Weights of a small audio frame classifier.
Training: soap at rate 0.0025, 14200 steps, batches of 64, held-out accuracy 97%.
Data: trained on melodies that start on their tonic, played by one synthesised instrument, 26041 training examples, 34.9 epochs.
Rows from block 2, named by matrix and row number. Each number is 50 + 10 x the weight over its row's rms, rounded and kept within 0 to 99. All counts start at 0. After the name is the row's rms in percent of the matrix's.
# conv: width-3 conv, dilation 2 (model.blocks.2.conv.weight, 384x384x3, standardized in use), inputs 46-68, a 3 kernel for each
conv.46 100:53 50 46 48 52 31 56 53 37 44 58 63 64 71 50 44 46 46 54 42 45 70 57 56 44 53 57 65 73 60 61 58 54 48 48 50 39 56 53 59 43 66 56 68 44 36 59 51 35 55 34 61 49 36 32 62 38 67 56 54 40 45 41 56 68 60 57 41 57
conv.47 104:51 45 39 30 30 41 44 65 53 51 56 49 58 45 56 62 37 46 52 42 50 54 60 52 48 53 48 53 69 53 35 67 52 63 36 34 68 62 53 56 66 43 44 40 39 34 36 53 55 46 60 56 63 44 39 51 44 57 51 61 52 57 44 53 53 57 53 37 55
conv.48 109:52 54 51 76 57 61 41 42 46 53 54 46 71 41 69 62 43 56 52 51 59 40 55 60 35 64 58 42 62 57 61 70 47 39 49 41 46 51 39 56 36 50 58 43 45 59 58 39 65 52 40 39 63 50 54 40 59 42 42 32 46 63 44 47 45 47 51 61 48
conv.49 107:59 51 51 52 45 58 41 46 47 47 48 45 39 37 45 40 57 54 43 57 49 40 31 49 35 26 51 52 47 34 36 37 78 48 46 34 50 65 58 42 69 45 35 44 75 55 73 50 42 41 68 50 53 38 47 48 50 34 38 48 50 57 57 39 53 52 58 40 54
conv.50 101:55 49 42 57 63 62 63 55 46 56 37 32 56 63 58 42 55 53 65 57 46 55 39 33 61 56 42 50 27 67 39 62 47 43 45 65 61 43 45 34 50 48 39 38 53 46 45 57 40 33 61 54 47 47 50 55 56 49 46 46 45 51 39 51 36 56 43 54 60
conv.51 104:54 47 59 52 56 50 49 59 65 69 66 43 42 75 56 43 37 54 72 53 58 58 52 68 60 47 54 53 73 43 55 43 58 41 58 76 56 77 42 36 44 46 66 63 58 44 82 59 60 37 35 60 63 57 62 53 43 50 44 50 43 45 59 39 36 55 43 36 51
conv.52 104:59 60 53 59 40 58 51 65 56 45 29 39 35 68 38 42 50 44 42 58 59 46 57 46 51 42 53 29 39 44 49 48 49 56 65 55 69 65 56 54 69 51 55 56 58 52 64 33 50 38 45 55 63 66 42 49 64 47 57 42 54 48 55 55 61 49 58 40 51
conv.53 098:43 43 49 41 42 54 51 65 67 52 45 39 37 39 62 37 60 50 37 38 51 73 72 58 61 43 63 56 44 53 48 46 49 54 59 46 53 46 56 62 49 43 52 65 58 54 59 47 53 70 55 39 46 50 55 48 45 50 32 48 46 59 53 46 69 45 46 45 45
conv.54 098:48 48 49 51 42 50 61 45 37 57 40 53 47 31 63 50 37 42 63 54 31 43 64 54 43 78 45 64 51 61 46 43 51 40 52 58 64 49 32 65 55 54 58 49 50 60 55 51 53 40 44 42 66 30 48 31 42 58 43 50 57 35 63 40 41 63 36 63 53
conv.55 098:58 54 49 53 39 40 44 61 58 43 59 58 43 57 48 48 57 40 57 54 46 31 50 56 57 51 32 46 51 67 49 64 40 45 47 42 53 39 37 33 39 47 57 58 51 53 58 45 44 47 59 38 40 72 45 49 34 40 56 61 40 58 44 66 20 32 61 47 41
conv.56 097:34 49 45 40 50 47 30 61 38 62 49 56 60 55 51 54 67 59 41 81 48 59 40 55 55 59 47 51 66 78 50 57 62 39 51 37 54 58 51 48 58 45 40 67 58 62 38 52 51 41 49 53 50 55 39 53 42 46 39 30 61 54 54 54 52 35 70 40 49
conv.57 090:30 65 50 58 48 49 44 50 39 59 44 57 29 53 49 52 52 39 44 56 52 64 50 47 54 55 50 36 50 61 41 60 51 48 57 45 64 44 44 45 54 41 47 75 47 46 41 62 52 57 70 29 41 43 47 38 52 50 77 52 39 59 37 55 50 43 44 48 40
conv.58 106:56 44 58 41 45 40 31 50 57 78 43 71 68 52 68 48 60 49 43 41 47 61 47 44 43 45 46 51 43 57 60 59 61 55 51 45 55 56 70 38 36 56 44 41 41 36 57 48 42 51 49 52 65 56 47 69 55 36 36 62 59 42 38 42 60 59 74 57 62
conv.59 103:41 47 62 45 58 56 40 49 28 58 46 52 51 42 47 61 39 63 33 48 45 40 44 65 39 51 49 50 43 47 53 73 58 43 45 38 44 43 49 53 73 59 53 43 49 48 55 45 46 61 45 51 44 54 66 59 43 40 43 61 52 45 55 67 38 41 60 53 54
conv.60 097:61 56 47 55 46 52 53 58 54 46 37 39 61 67 67 50 48 44 41 44 52 63 48 52 60 57 47 52 48 44 53 68 49 52 40 54 62 62 54 50 42 60 40 80 57 62 39 67 51 59 52 54 35 39 63 46 55 45 44 45 64 58 53 62 36 41 42 31 38
conv.61 103:52 45 47 35 50 43 54 50 44 58 65 47 47 66 49 49 46 65 33 54 48 44 40 56 50 54 53 55 45 65 62 43 43 41 56 65 65 66 51 55 50 48 37 77 43 65 38 55 31 48 49 57 55 44 42 48 53 58 49 49 61 48 46 43 47 41 54 31 56
conv.62 093:46 55 64 50 38 47 56 53 45 38 52 69 54 50 50 35 39 40 43 53 38 37 56 53 62 55 61 44 35 51 52 61 39 50 58 39 61 30 43 45 54 42 49 58 44 46 41 67 69 63 66 41 46 44 34 49 46 61 51 50 50 47 39 55 82 48 62 62 48
conv.63 087:55 63 52 38 32 57 55 59 57 72 51 36 57 70 57 43 41 30 41 47 47 29 52 51 35 41 59 52 45 47 59 60 33 62 26 58 46 49 46 44 56 59 60 53 67 63 47 46 48 28 27 60 53 57 42 49 51 47 51 57 70 42 61 24 63 53 51 52 50
conv.64 099:44 63 62 57 43 52 49 49 44 49 58 48 56 33 53 37 55 44 35 44 70 49 47 63 51 39 42 38 65 42 53 62 49 65 39 58 48 47 59 52 56 45 34 51 37 47 45 46 39 34 54 58 55 60 42 49 52 46 50 58 37 32 48 39 43 47 57 59 50
conv.65 104:35 52 42 55 39 33 41 55 58 47 60 54 44 41 40 64 65 56 44 41 50 55 48 54 53 37 57 48 50 62 52 47 54 58 51 55 63 46 36 54 42 59 58 49 34 60 48 41 49 53 48 45 48 63 42 52 44 49 54 58 55 41 56 65 43 48 45 51 47
conv.66 089:38 34 50 51 46 39 41 59 55 46 61 56 46 60 41 56 35 28 53 59 57 57 63 64 51 45 53 54 27 46 41 56 40 41 56 50 38 55 64 48 51 47 37 53 44 56 59 52 44 52 49 49 56 42 57 76 57 48 39 39 69 52 54 61 59 51 60 41 51